config.toml
num_classes = [237, 3]
patch_size = [4, 4]
conv_stem = false
layers = 8
orthogonalizer = "newton_schulz_5"
epochs = 25.8
weight_decay = 0.0
Rows from block 3 of a small image classifier, named by matrix and row number. Rows with one number belong to one neuron. Each number is 500 + 40 x the weight over its row's rms, rounded and kept within 0 to 999. All counts start at 0. Numbers have three digits each. After the name is the row's rms in percent of the matrix's.
After each neuron's rows are labels from the 100 images, of 14976, where the neuron reaches its largest size: "strongest on" is what is common among them. Only what is clearly more common there than usual is listed. The data: short English words printed on busy colour backdrops.
# gate: MLP gate (model.blocks.3.mlp.gate.weight, 848x320), inputs 0-159
# fc1: MLP up (model.blocks.3.mlp.fc1.weight, 848x320), inputs 0-159
# fc2: MLP down (model.blocks.3.mlp.fc2.weight, 320x848, transposed), outputs 0-159

gate.216 143:535488484464439492483435473452542577498419538494464483522421417528502527562527544509546499552578472520488501519458498495469527401480515523474522482526489440534600482554519431441552512495504472540551496535524525552406546532494490510536545521521513465533492469513511491513480419537551564522547615520500458524475502428498483509506495496417499538470540560492497455478454498479559507508542513476474555487434494508495480570487477510603542460504457470502495433511537531513502480521523515
fc1.216 139:507442500563583467501484457517524471533425539557467509503512497550561562478499446469541483505506441488490483557485436499479523516510521601539548544506475492528542486491513433568489452488426497508549579483544550517419469447512486496483520533537510424559497492513526505543465474507502576486554573545470525434460494443461470507487511532458600497499501497542492513511469508540462518483438472517539544514434495507469482466507517421484536434510486500559495488521530491487535417501593507
fc2.216 147:546509472501492499524613529476524516435533561486477515470519514512520404519485507547427470502459475543556578441430530508558483507520460405456519521568538464533502489470490491425483486493480514492504513526497487513540482487406584506513556451460489586474498426515575532515590527523439522484433587518524496497557461539473483541511399417527490511455535480497550446461495477451476524531562509541499542499538474465535460506478436515561562468489531529577505452499498465528447551466444451
strongest on: teal ink

gate.595 084:437519472457469529450509483555479506561521516486530478477547491499579519527520555501494551569514460454495478490501573460480427392459514535447462480602470508460485513491483532460501491420532493464545443501510565518450535543509520485517515580484551466556448587445498503499436416533486472515540468531540494563486513465494554480558500498492517430506460527547463440528509531532437490397474517520485473457550438528516465465472470560566503488545549439525587592422470470492496499455520517
fc1.595 081:525508578575544454525517481440540477461452512508488514542514524497443421440477464477556487445488478587509575518460498532504539571591432514525437566463480538566484479521497537552513484568530512508455516495392451527554475468490569526434488501474484478488529509498468462453491580419505481503527575446450511443504483556514510544415465447491498514489547483514606536528495467464481533539516456510611521496522545464438495508587506518428515527493466428439474472550468507533501592536537533
fc2.595 087:476541452485462420470445527507529445533504464479543514465425502550504511449508566512501463463566469502521365524498512470535483501485573565509462546494521544479516535464533562428518495495517443479449474541549593534497475471507411587465533455445519485509507492510483436495534485577525490551472481436518518545556598451530533477545522468521506552553448472544445471474514531493469474407548507469510535475514485475542561486497464491561549485528473563483565472486576522556482439505513499
strongest on: pink ink

gate.99 135:439480469481474546498483542468524424567517483440555459509504460527421537448471473525524484525462524460493477478625509506396528478442526563544486534492459540540489463566477436530454523476519444516509501450447437501521448463493458470450471497460550512526485399444512527562494482434498431501531566453514527494527622449539517475449482477470496499417505513470491458459438553481540539494522491453528518543506481552518461524452465404563543602535513539497471515470471544467474522518496524
fc1.99 142:530530471542491457608482526516479595485489395536476510521538493469498521462552534476473490495501480513542528557484499496544454500548495491492477488509565474457474522436512585515544506547487513485484526548534567582544524516500507524525552535486425517473533541496504478461527489550493497440494483520486437524436387546439508535515484498524468529559458508549537546511535493465495486473417490489478556479511548466496534473555502611497493472453472518428535528478526491527490494471487493
fc2.99 150:471449530530526533479505422462466535453513492504514535559498515552500536510468472456535496533433506485519506482415515480435520556568472472539472517513464413495504434440539548520519457531443500492489557440456539555480419490511471535456494491476548470531531469526562533483508462507498469545551483505505482518512544424554457536543490483441512562447504439536418496443488402513581482467498544497550506590436527506546501472486504431464472560471464521500517479475500482536484399483534557
strongest on: teal ink; grey ink

gate.283 091:510502529508464515522517485542516491543468509490387487523539513500492501486521539424500488505528495510506524533486478504504569476479465478464519493478523414554524443493542497418511446497464523473443457531499525565487526444521531530469483468524573491518515468475481529548444599545572508478538508443534524428509536486516453476462512421464481489537575529496558542503501478513557549549529528480525541516511476547422501582578505531442485466548490477532513497548504520491515435533521536
fc1.283 092:540555462480500565501526516498498390480460470585463503511528446498504449466504500458458524492546448474478558484500425447477469551546467481466486522479469465531588467512522495431555528529434528492492540489509504502536490492423509495407457450519542476460567511504413448551455532439564538517506469516538497471544547523501476535531507460552517535515496475523562561460527462548497512487526487416461541509488511550435523537554504547507477490486534458515501534484501392484547467482532529
fc2.283 087:450498575476485562511593500441485574466519519472557547515502532537471528455508460524438504509503444496495554521555472544460518515521462503524460515482500500476477479510440484499488541564526518513491467502490476458461533472479499542507526384504507563493509477505529480606562473521563479564506539557558528533489513478502572467442523484562516569497463571560436491504504537594538532540505410551496443528545576392511505476454442453501504533523501541515440539561516543526490488497411515
strongest on: green ink

gate.499 151:473603547508536491545506454529491520521514540500492529519480507522493396520554559416513477525534527489462544493507458523487417435517494494532494547468521549515507463522466488445496502491460473556465505465516469487541492518582489455488538491473501476527442471516497455559524493534463490477523434523570528469505582400459473471554480479545585486461459435480582473482555413505497532517468439544499458466498491524489485490469461408512539527519443478527445449377443579575491483477488492
fc1.499 162:525480488511492472512527543553538516429567446552533483477481509586447485551508516459524523451523634515498498514673490414524492474491453457539472518538535474525501461435538479458499459556469499537454437516499497467454537449515438570485457550513479484480441476478544456438517587565492498488528509482505517504456561503510501478424447509531517440463515525515501489489527508519467505489496492487481466521492572513517517540520506453514483467564563503558597496519515499447486488577520495
fc2.499 146:463468478539512493538439451483506488426388530509457484462486441475496426445515530489528493474531504483552539505449502591503502525442600524461580540529536449466482529460523471503499502477596583522489553472515490481492560460526519558451549485523481464379536504525575504520498516426509487521542497479427540489568509471529483519467524565488516523507528499385477404510508540497494487517555480508457521515479509517584471479551517461467477482400476463533488510442469512519448550483424449
strongest on: yellow ink

gate.156 060:557487482577497488546527514451546545499550470469505452541451502545430494506523504525531551473527514520595424455456494471543517446534518540444442515436520450526513477482512495433437526558513427533477469563551570568511437593512499555543572464464424411439482531559498509486538491506552511466460450508509458538486485576466517529492511507487518489539506491489437449524452469518507545479525492464406508513479586513440553461468535480531475505409471535459410486519470467505518490493490534
fc1.156 059:521524519507511533449557518496521507472474455514461480507492522541457534470497467523482544553534507498519527497518488500443447469481522493538555421519535528502473517466605419494474429490537507473529509448472516555444557400467491539544464503491488552504524458498537451510522441410516432453496467558432481538580541491556588388535492482535442411386492522481496507518528499480449382443464516490549407516464489465485531500475472491500587539458534522444552509495492452412498443519540564
fc2.156 065:473475515505518533539387505500584535541453511489467487542561481461559605499454552494469534541449529492497513524478489487499473483551500511494525485494476488494469457524483580513537512507479458502533490540462532532564548465422492410497512466453542494499484570576541570458539482494556516470569567524549466496466506526403535526568476528464499456448457577461529457557573492410539556508414524470410502527452458499541497469551539498476524486482422528506453515511496537499501543477465435
strongest on: pink ink

gate.691 139:543528531434494446461499500481452504508450514574515559471482470564539534513466495542517441420514501507513429411569483508494521481475487470506557415517496498477528515544561472458474482547424523516558456515504565546515554471494506492529476517495535519500469511592519477487470476446556483428469489522443445471521448468534494504464443514522474492436495542526445529549529544493450487542510538498542534475501536439517506437467529575467475525510521465503428528550467526555553477478470510
fc1.691 140:504499560474515550426443539480462547546569495533540502550510498498509571468440459513466486537539592500462504449515425508544533527517530519590500464488497487489520498548453564483408500463435506509511517451500495521494513490534463461489528525526484499477503471500481562473491561489566467444474506585482435503531492448492487513446503468525513474474573486554542461459539543516521472504524558510476479469519488456514461425509483494525474422538511440416480512546510512527495437468518529
fc2.691 129:552564475542431516542500543426469467527479438452474463496480483447516485525472524445519467511487460500436519498496594546521499458436481399511526575516445489508498490453420519475533483517503543503530432469455508452482448473531542573528559517532465559505557477434487489560542515516476561541486457489549569506456568425539445518495565525480475480494515478473507529500488482536533562552493515535395492558470538503472450547391496405512444522512518487577522541500546544509464522502464375
strongest on: pink ink

gate.33 127:533459520475487525487525488477509455530507518534489438594583526452457472480451572471495528520463530517521523450518568536498429474520442499480501447567511532482504480480467465511503517543476517534541575524472541479532514501528516586499507477510486549502450474462546500471522550444458473472460499527457484545509502491496539458530458508490473508506498464459435476488482565443454499491443481459511510442507465450487480541543532433523588552505485546475443464521527530503565569476572497
fc1.33 124:578492466456475504486520466511455473555499497457482481594550523453480489531461473500450504558463528482519530459556578521528501504490484474517473468545502555469504520466469467489546511545544503478583543551460524487481500480483481506475497512478443544546478499384539481531479564452466425485464508517522511495541464508541496437530437496456469490444517444522435441515480543498516435439512532429497531512522509475484525524579528469547538557489547586445437516533494471489502510497573484
fc2.33 131:455512600480419504505500590512505474438480523513489486467485503483515415452547561517479442488489455514461556473477517550502473467508512463580418519461472511521562478456528474523457476431487523481469475540555427447538527468504522486573556522559567557450481512493460486540488477533511494569475495505514448506511481511517447488476468516473523508538442521567472481485571461497470610546523509531493572503492511492432519528452495486535424505595537508496501557412433447474469563502437489
strongest on: blue ink

gate.747 152:472531528550514500478575529542484552490580581498431432437584514589470578525568498495516589478541475418487517519423555429491470570491467455458517558498584473393480553545479549441504487466482524517549495484525522463535452494479502526520422448505483471492428433560493499481494491459537555488497504499482542466542486509563483456428521514536488493545514496541538487526437523464461472489556520554497522485502490508481448426478436466524499486559510492505527518562451519523490521513530456
fc1.747 143:442537451557541513520489500528531458461535569585548432459525538546526599486531501494468548487507459426542476559497476480506493539479471507618503521562535451452489470561515525456518505465523512564491469419517462495522498465474503448531465500544464519491448448538531464471502510494482465530522464525538477476506472528473412455434568543523456482543530532499470442557504508462474462464500538407517547459426550528546529467509458457505489496587500517481506498493482549493496462457500451
fc2.747 142:556492422478480554511509463513505484474492474439494583519499427420539441540473528571505510518434567570530553482481514445438512485486463488538515513500381498501443473387523422540484478490513466499477537527501447540478507541511486561496554609519534449496593501521492488572445503558481436499548519468484472555554501495508540542532504488497472534497502483505524518498466451514537443507444493517537452477476484488472520510483456507430493513491541500561427513527477500419497474545473556
strongest on: teal ink

gate.704 145:513520427509471537435478473463472474556516525425506536574515441486507525541546531456490611491504502543545477521475445464532489552497472525451485518534445523453494514537439415609457525477559508507499495400534510483547522475517513455490385506473524453524540461491418558539489470452466472405538531532503454508480518504482467501499540445542494515489502546457483539452585530540498548495569491511506497420499500513491505506472438471430444556520519483490525516553496503443461530525496461
fc1.704 131:411509513509462518578504562513437439500543534554549499468470553467533481505503457479538493583488501440481565452453571482423479456520497498582527479520546487528486494567459549472475502494469453521520473536482514587478466534506499491450577499595478550454486535474549446520535517506474555566488440451535485523545483488499469480498464532520534517522499420519504479577471479456518470493522447531507455585502519494488462467569536565550493444475605479550499500472511407545540462489569467
fc2.704 152:545419438483569491473499465475498545473437540474489440591505480515434442571560551473517515518415494494440446453484525513499478463511473489520510516442525498520527462552445466521540466542495462452466550499538467507454549569511450446544505474475544511510500465531411529517455455446554451510559505554529494500501549535464529516523548524454543464459488491505532558461490414537542562493489514527490476447531455504471526502461459474464469454532532490436445501472552545482470530507525534
strongest on: teal ink

gate.172 115:491470534496467580525565489592478503556475471599543499557523522513450516501537512513492473483478424454430499522557487566448514536541459444498454554536451515490533457498573538491460503429548497509474491511544484506538531520521549461448494544469479452528518513511444527474435426401434544497506487485438530473505487556443422529502452495414526443519534477445526535470573617563515510504561484549428506501441482507456500541479442509488495459478546500476518450457514528431508513482527525
fc1.172 113:468564455412485563428526494526527472529552483557497445596498605529523533460553533509464445514513525502453505563551513480511522530543507539530451511484507475538523540443496481519510440430489435539521502556530552525510503421433450398493390483471458480537456498502519527499522440475494554537505492512533516554543430535475472507497544521471557474528598474482534528504502452500503553514523538431462526549514439495546470497499457490461555524500483507441482437524507481463507582471533471
fc2.172 115:536472478513534447551469487471551531486501519441438526551420462491489445452420458539456464465509447473516500565472514541491453451503524554523549485440543575479478553508520439572465467524535550519497464546499441515410493490484602523478502446484500524462567473513469482494504538575482465534474483470471474438498494453575491463463504490568520472441462581512490522592488543485454455461486505524545488540476484463536549586525491439563427476579556541509517589487488533582509442512438559
strongest on: teal ink

gate.419 144:460509434461464503448487539452553463525443547509482440474434524460535484475523431486498481511491481473487479493550534534598483483480544477512467524540456495561528551542553596537512491517434455541535579542531528491481504461532447475474407473533488522527544533535533455467512535541440502448524562473447502438501547475380512482509536546496541491458481560427485497524541491486473467471506429464430526482494466500578532431513471476447569461499485509475525556526569510475477436489537551
fc1.419 159:515472435501478557518502489489536476456419484465455521485477436474515462451544456457504438568491485504463471532506505436559514480455510453568464588579436518492531503474454509554512534503468484507501457515392459509451537498491450489515485476434476532495457496494523481519555480523558481485516492523457525518506498556556439520512523476468580531538471574477504488514481547532523515471454487527519507466436529465504476431497476537462474555462589448463433563514515478504521535566623424
fc2.419 155:501457505537520557503531517549548513516512592483497470496481556571533537477439493527476504429522442516515492484529447531405539461531495493486517539495519547464499509519502449455483506535530475419506544469541538379496495522481481497517571483552522482538496526479457469526480509478506531488536472573468499554434473518472495486543528457556467438516564534561489555435464533508506502427517514476491578529506494439502580436493500551415457501524443548507587505457546532482515499504482470
strongest on: teal ink; green ink

gate.612 037:513607464547591516497487446509418453572521504459523486523460511434489489474515521484546546540496472498495526507534525437516502489433531521493559437525518472544477480456475500513439509440496512457472555421530456510538517546475496526542400559506486521482500541536499488547468559502498525498594461515479450446518500539463556483463470547455526507460511547454540444458495481440503541501468498507433456503574571415479578490475550465517524483462500462478456534514455579608519532540498486
fc1.612 036:518539507459445435520490531512481477552486508464561500495522508474513489455484486465530487494505440555472547442505509471520419489464475497467555471418529483506523413530475488559443538458532500472511586361432492500564544451453465537560466549457542510504449455471582498579537442511525483471545482538468527457455454518479531479483519481537493445494479508485526497502472483507438468549431428490480487499511517475544609458505544512471497534501499423454501491490480594578433503489467532
fc2.612 035:480453483513483511507500540515499510456475595502430561493505502497428536398484473548510473519541519524495484430456545489477565545482546452518463559490511492532490544436518515484465428465494515535575438524479528453463476507527462472466549496531495453519450507559515476531438589507486561551474473428475498534549498448473482558484494536512478510487510488644478516498524486521504494464588537487476470553420468496482502520459432494567477506502432560489554473537577489504485527464486566
strongest on: the letter k

gate.417 061:553510474511475523479549447558504495537481532520448437499495553510456547454518448481459488445507475512482553484464478563444448516548520557507509523510484596486482443520495573535512425567495495550533502504568448513466485497561507503469513394470490466498505480529505526480464491420481542455509482552449567509501472484504428540549483504453531493453505545456472543557494419512443497505561502600503445514519411479452513475517499506444517548481497505474476583424536557524546404473536450
fc1.417 061:444472533529404545525474520485489499499475507439506550461576492516478439519472553486444541478459394566450541536505536456528495452535491546515541507494624491450497525477534465455466542496449475514523487477460453512436489497437551438542479523460489461500448491532538490467488545529470457496529479508523516506529517489491458527480490434526443482557480496531470471542541535451466430537581525599542447480588561472485473544462555496507503502492440511499515536515467544563534445439517472
fc2.417 060:526479520534533454578513533527464474539523481573567436482547512481531511540493426497461524510514547500541525455524531463544510518508556490587465523474468479454472565571523428504530470508485464474450484454443528502417504458419505433416461565432542496482459567513566422514530521504526494554478483523561497401494475489487452506524572650465500476438519494510602491496460520508493511511480522480541494469483443458549573490496539514457445558544548480475484550439502505497471503485524468
strongest on: yellow ink

gate.69 157:520588511531511524469490522494517513532472515470519467463459517554506517459479530478554565469530572451532490462474599460470456543489554521501464511474532437504566469490526507528520468413495390475554534484484514385545447455471517417513459489508509555510499478494461477571488535584544494522530505550400489502511584529475463453512474519536536472494509521545548497389497411493498587498495431498511520492499543494553492523504453574507517453497451536439429497525464534500508486456587485
fc1.69 150:523577524461507549500444525521500542447476531446528466549486559530516550524479520416574514438470558492464466454503532440514423479460463497486455537403484489492511550520513587553500468400528488437531585478549536361526457473467531502530491458443520572493504537508529513592460526566498510532528513531415475528505525532531436536472467530506479476514490557535521461521496508507536461443470458563521480513544546522558469450478513518464463530556426539492410428454518462464508500456539515
fc2.69 168:472444485528524489496558457469470505455526525526503519465497553558488486481526532470539531405537381489515561505484510532527559435512470458454494472454524501546533536444546480558536538523484534500516471495484499546527531541581541491502487511516513534533516504506486570485485475446583480508543496508506483442511469491509508450516595511436428481524490505435503482528479479540487521502531492528453547509452483445430473482466502563584486477498520480463543432448570554482515536569526491
strongest on: green ink

gate.606 112:551506495416531530539497497487531543448475568570500530429534568575511484453440501526492513492509497511455574482485540569440488492497543525442503599475552529507503448508521490470470543561607461407469573443443462559515467519480474461427499506510505497557493498384531557529498578547461447461564470470546477465454476467504476511488556490459529508420430458464502462533509471524568509457573464498502547507462463551547489566521492517509549528519426509498474556505536519488489519522486567
fc1.606 103:496535482562444455498436464493561484538590536480529517468505477477580543483491546539447502507514439434548510442545490481522467508458509478521480457453555542484453524498469525485536461463518495512522488556494487504470536544551532525509519587491465518436571500599469519471526460474486545513448523509516497517467494567536436462634494502444478570549580517467495465499489493471524521582463514473492484487493487430480519398522402496474534499483484533537510528535508464518513512524477410
fc2.606 112:551447557496530543544477514389479557477500501456523474504477556474546482473467465589526535518546477507519507592466508532500566498537540506501549484420528521469414531478485484504492518461558493411553570478563522465525533487504465459562487421505481517477478536410535459514587487491534499515515445477518499503559595473467543515465404503434484472479477490505497502538525495536509522490537604530547454451518484532546559568479420496506441545485509555477505460473496454479479542514535461
strongest on: green ink

gate.124 046:505530493570483558539448456504466489514423500509483512470545479546527517446589549456558591522501459512462473551505510440517520379614470443500504489520514576514495486494495479511516502472529546444476510561512496472476544494498509550497541531529468467439486489527514532541497497488544527515529492486471535572518502533423525482476504512448497461554536454560501493527529458532467520441504528572421490489462441578448463504505588518459488555481447500557551526549505457520487514553449407
fc1.124 050:495496422440482493596525505477549418444479514528511465500552491518561504485529507536482537497445527538509456530486490454508424459559477525511467551506502537483531479438551519501532592500469533499541514488427570466475620509524439487469553487459510455470516499521521489476569464481517528506454514472523524526571505498537516568488548432472487477542490506442510462495502529456437424455451575499490477479463485444471453535487508511454470560475470448511456501528528487393483507533453408
fc2.124 047:474485511489495536488378523480516569508538501497539529457473489492430505481472487525533510516584483437538555515562496517463524489418494467461485442520512502496456462545453461560470459486475484488455443526516469540463430498513605583626487533480518547554487419469485516475429554512576566487511506503422491476429462487540567476510524517516517558453545480498478534547498477509507539512513462434490547543488500524543486554501492542467509464466514478542569537468507565583534529494466465
strongest on: blue ink

gate.516 151:607445473545506557489486467484526511432555479568443475548520487477485444440463485452522487462431445455470523500505463498462468541465578525488467485506441442476486477476481534472525535477503525511498532461505574489526506490547492495496545471416495574491442513576513493463512482448548468467524589504562478503541497494462517490450497535480418547421532545543593532512496531428496489419480502518519436384457493497522429440538520542509465533501513503605515449484498453505480502430474522
fc1.516 144:484488499541499544497461466552471534470469426579514454468529568470478484460423555502489489450396437534479486459491550487506539545445485488450516444464480492519477522491491503448555558519510535575566491456516514518532519461561533514534491560434528535512506483551510480488519434443529476476525569537580468436571519496510529469428465542430484473481453477524589588430569472492500497485479491492518495447492494524491489477470526489448410468539537491528444496496481497491540533493482470
fc2.516 159:506559539509530515466471514443512435568490507485492513503563499477514493583497516513463447415556442538523497484547454614539524518487535572438399472436496575502524568603481568460494511516498461500456456544496483510511450477483509464522414493471405504474515501559510525462512542544456523487505484536487493505506469505548506495540464519460480556550485475551476553461479515498488496506444574515478499483486473440486523538528417530499525508513402500524391483522538422492514566468474554
strongest on: purple ink

gate.76 066:499510479506513438579506509508432451502526475566498537468530525561453520531506511530524499504437514526535537477448530527503519479479587500571504518472486500450515469564482494501492495465498477512514524456515568562500484518471504434457527517514464509474483485476496494493481530534472532443554553554494543523570486484499479558473445513515593419568483450522536502495498507522511502502519507512483525501553511492491539475509447489481559471437566483460448548551560552465530578540511517
fc1.76 074:476491499467480508448528554528553513407492485504443487520601503442572530479581509487454509453547457480451504503485514462501416490479516516533522456508504509512489515527539496525490499572568560571413435487488441376510496506492425522464479498482517521500533491541476466560484479552540570511468531490498526506502481510506532542478537526566456469456544563506409499558454494579467452510483507471459469511442581532524485563497498468468460573600451478497494487503518501516458463440509465
fc2.76 074:511418572488524535508522462469464446515550491498546423501519426520508563520476584458479527491462568568444469497483466510458562552442508457458520467505522519470526540491491456493508519494504491496542558535464495474554464489503524541525513480513505483505477595531450470505439498525422461517445518556535549548542492446521509488475561555441498512530466480472572529512546545544544489484560488480537488508529433506472507482513563512451536448461431541465521534536499578527525461512514519
strongest on: teal ink

gate.52 119:466511419471502538489524462507562499513409535506456553521517515439499474507471514492515564535477469519525493485422515491506492511537487506482420471500538484519487464526484477480503547516479518502390546528481480492468521536488491516547500507509477518465460526443462491462549561536544445471499498498562537523536577548517451517502553559448548533512456489512430535488532540498485452516478530503485428519510510553493504522537512495543476497483568476514456481505507534517452453463539525
fc1.52 116:519531473458532554497528433459472459497425517458419525551497491468524559489423567562491500562572490503488475501369504504464499554472515483518441452520514448510536533527502515519477507541416491530458523536554484461461541548429526446540495444447519545473519519492481519440534560491583483448524481492580490542577530504446458498481546509455458539492483531477462533465564523507468527518508480469469475465510516502463456504552482472516473498510476472539455450526503560524502497535506515
fc2.52 115:420468507556608484469506453511508523519496511520454446504526520546489554496442507500524477506497497510490566487512535506509485496427465580528553538459425422528488435450521482505502510470511525497504434517514502440506556544527520424547438506526498526536500412429474506506562439513464601442470485513493588428474510526528466503509551463493500477517488457426475411513497529558462482496517541525510498551524493550451472541492493516459457451503510517515478513438501525571498547483479465
strongest on: blue ink; black ink

gate.471 117:549488514488457467505533561499465455545479512547569529491549521488488471486513475516464541597549506520483435551531464490500525457481515560490472585475467478568433499546507519514549564527475478495524545469499528488490489521463505488472492489440556528466551550545557516509494453464467480579456446521574496456480522459427473426482473524582515545537435436416488510500551526406490567483491446462453455469500418578415427469477552494496478493557496502482492488445504562485466477533443527
fc1.471 115:561523465436533428501466556494494462497546481502469517441502536472552498498505541447544505549506508529517466537469440528542478465504562509481515545517466498499425470515483504501498489553434482552491530523503506564517497497478467426442494486487527513451572478552568461493517472449480487587466553539538530513507462454455503497462491566493430512576477520453479539477499572433430532522506502593469471542560474584476493556458542554522512479530498491470426534544408525526445490462569504
fc2.471 127:476662509537442486493509571517581538470515506412447440560507434575524491462565498570484504516522472496470518462489547545472584474468528450538528575518514497526490493492485521532536495460528506492534513518498433515501507464517453460466539490499452467512407545483468503521441461440505528532561541537457430485548449489530510491522530531495526538502539500463497471530403511526464491547433434471526525445493498480529518490533484456545444473521533460548551473517526532457569419496477532
strongest on: the letter k

gate.335 147:541550417479526471559395507512499501466495490470540476453520523479453573492507507524483497488497394540538463421478485496478471551482556523519492485466410477512465518502482547608539482544500462603534488491480530552553512485536529411557481506524489569525547499464492503508508518536500402512545520499511569434451554515536486483487462508402451427472552485505520546529487478474514465483500539484572506532532536513517485535493506531403501491544476475526539490499552529428486508511502455
fc1.335 142:441525548504459494542507487473468440515510478508533489511501439552533437552419470425536456497529556496527559433505487512512564525526428503414461456455542484526499468493502546456465557507440531430630546490515547504477526540541466522478492578445483489595436476569475486477501480429493493552529487537445466516475515520529536552480489543505495528490526496523480471468450509500505469430537559506520563445461469512518491520440424514504440505416542473485525569601492490546479537521482536
fc2.335 146:513518427469475501448493538542506546550511440460510445451468520444510544456513485541551415500533515490529495551475496440526504520468489518502490584549434535529492465531573462506491502459550453482487538444525380556572532496484486507509472459535506552497466488487495473405445557437514442461492507493487485483500492496440485454458541435559518457525494511520593469484536518523504519597440525525485481555568436460498466494512468486457580493493472562522544500474552489500519478516531518
strongest on: yellow ink

gate.426 144:462528540553465530541526506501499471501501433504469452517549574555513439442477619443407450545531459507499502536576519501548518518529511503435449465514502510523494552527461448500520457568454569504471527488478461508514482568448508468502459466546430501399527482497572525502470572470542473421446473475529522505482511521508477546520479555528498581528577481507518454542482503585555483446585538522435510493473499490491450514454520478451539489483607583496433502524518470417465514489554456
fc1.426 137:465466498492492535458537536445550501435557470464458485479538481502466539549482423494558443507485502588484450499513463466482565499515500524617524461525508459521520522543534581495518484493504495500528577527575492575515463478451416487523462470446563506556508560465512508437500494557534522503528546547489468418488568518487541469530499481531525440475484443561535607479482493423515478449441488506461539476531477569501540545469531509465512521496460489476447507447451510592538545504501495
fc2.426 137:552535465513572483432454573509515519503533451431472477463572520496543521499491551444429550498508462528479553473458516605628547547512514479459539513473569477438487490474508478547506494561576517463501481428451524455511517540501483440496456426511452537499530525541537503547446482498553535480514496532534545479505490443503453450483582501556494521603478507416529483476498503524474479537488525470536501483503464514529491516515444482521492527443519526543563459532540426439457537427561409
strongest on: purple ink

gate.34 124:537468557399511497505519513476575482525503503585512542555543517530505516466549496563468590482489531477529466501444437491594522477517489476512488458485516451550477569435501427480469556512517495519482504516437523457483537594575515560534568529523468532516457494516457493438520540460453459464494513462459564533433428492432547469468479518492456493453461516472520510488476515517491537497542550484481416480362628504493505509503508451578503468530455556449592522472536441554567467552555447
fc1.34 123:480433495543549480482545476533528496457488483560494531497534432546535504531466507477515560494524512509499488381513538510454519490445482467470451457548558502473516404537514476480542488530495420522446500578544536452480498523459507451515531492489506468476553531606511464529440498510530472556515468548519497520503540482454462525527522530487523398496579423547452510476606460487454465443427526509520498479549406474517519529541429518537506473550480493568488539435500571446516506494473476
fc2.34 122:521459533507477448446436418513486486486538424495494470463451543508456515430449469530497487541458481613529502565485539445512471623528525515453528476523481516552478482497543504473535587500549500456410534503451500477533499505492558478429483556506485543441527498478499511435488485422475538528503521511435541445544463485539516420557439490509518513506487464562523525466466505563531472517460481475516419539495550525434506497549580556445581504445620444495530482485511484531517504548469504
strongest on: purple ink

gate.530 033:522552544471508520542573519432542502539473488477552461517589498461499533454457470456498529492555458502529445488485507499476560530530491532526466454490465441519493505605508508485510471490545536573500477486418515476574563549452510510527503545495518473474545486480501430454553537503476455491540554456443489474488450472522476593504429424493452502461581530519534515541419525429532441519456547509430526494564516517527491547494439528468525553534502562504531532542491509537489426453531481
fc1.530 029:490530515448539551482528499505566393468477429482471487517554544505521479553493509486451503540571437543529467477495431514514536474516478508532517444512491501592448503546546451468520543476541551581534496479541444471547440468459479490488492516518471551558581510493542501479550512487506494520531513533546431483469448509568516544469544509526524474493486540529498532524521496560510387550497481504446479483513511462566583498397467507492484594497503484473512510463501470497494455463532505
fc2.530 031:538470486494462496448444502481457562503539533581566493466530539498475466514526501550483456535546537490472573509501541548578452506515489459459495536518473554426492488509454543507509467481490498458468459536422535533489568500504482529509492524436470592465489490555495501458434482550478459496429472489473537512405561553453556544532517486477523570564454524440484538508564451537455548531516494447431506411454569503472567436535547497558522463561476496523486506492511500441544537490470506
strongest on: purple ink; red ink

gate.749 111:525503472482513435516473428528478525507497521424441491425471567460477442484480549560600484472527539421486486536492484487556464532507510558556495574421436458535451502497477606520528531560454555516528536500471435482473463434508511484416527511447513476451537470520552470550475505481496556517501514531497513587466416453530452518508483507473493500479501470453477543443520511501505441532484505509459484527499503588468525469595447499434506439519509506448574462510478480528526470499456489
fc1.749 115:467473530550472461492489458552561484471448500459474485568534490508423467509464578488583522467519461521453493518491535419526467537508565582513487487511498495531453534485487582548414465512512501566489564481442441447527489443493545468506482474481534428455534569396487437530512458567529509516547571458422531524529521496442526453520523500522470521524532541466497511487460482490432507486474519520558542541554431448502524528488458438512492553506556493455515514516445480573469446577488465
fc2.749 114:446509555518514444478448477478468526465522556529539529515449422473485535520539492453511499496501551488442522481471485509441505476543459485532556492477557476501564387544479532418514516538491567482520519456477542520424552494477484500489446437443484574512448571541507531458475475521507535509424481484488569410495541528412506491488572521496494515533568459552521546377540448465441496438514534589509496490535551530529515526453479485522508494458573541470528494459563547570465532513529500
strongest on: yellow ink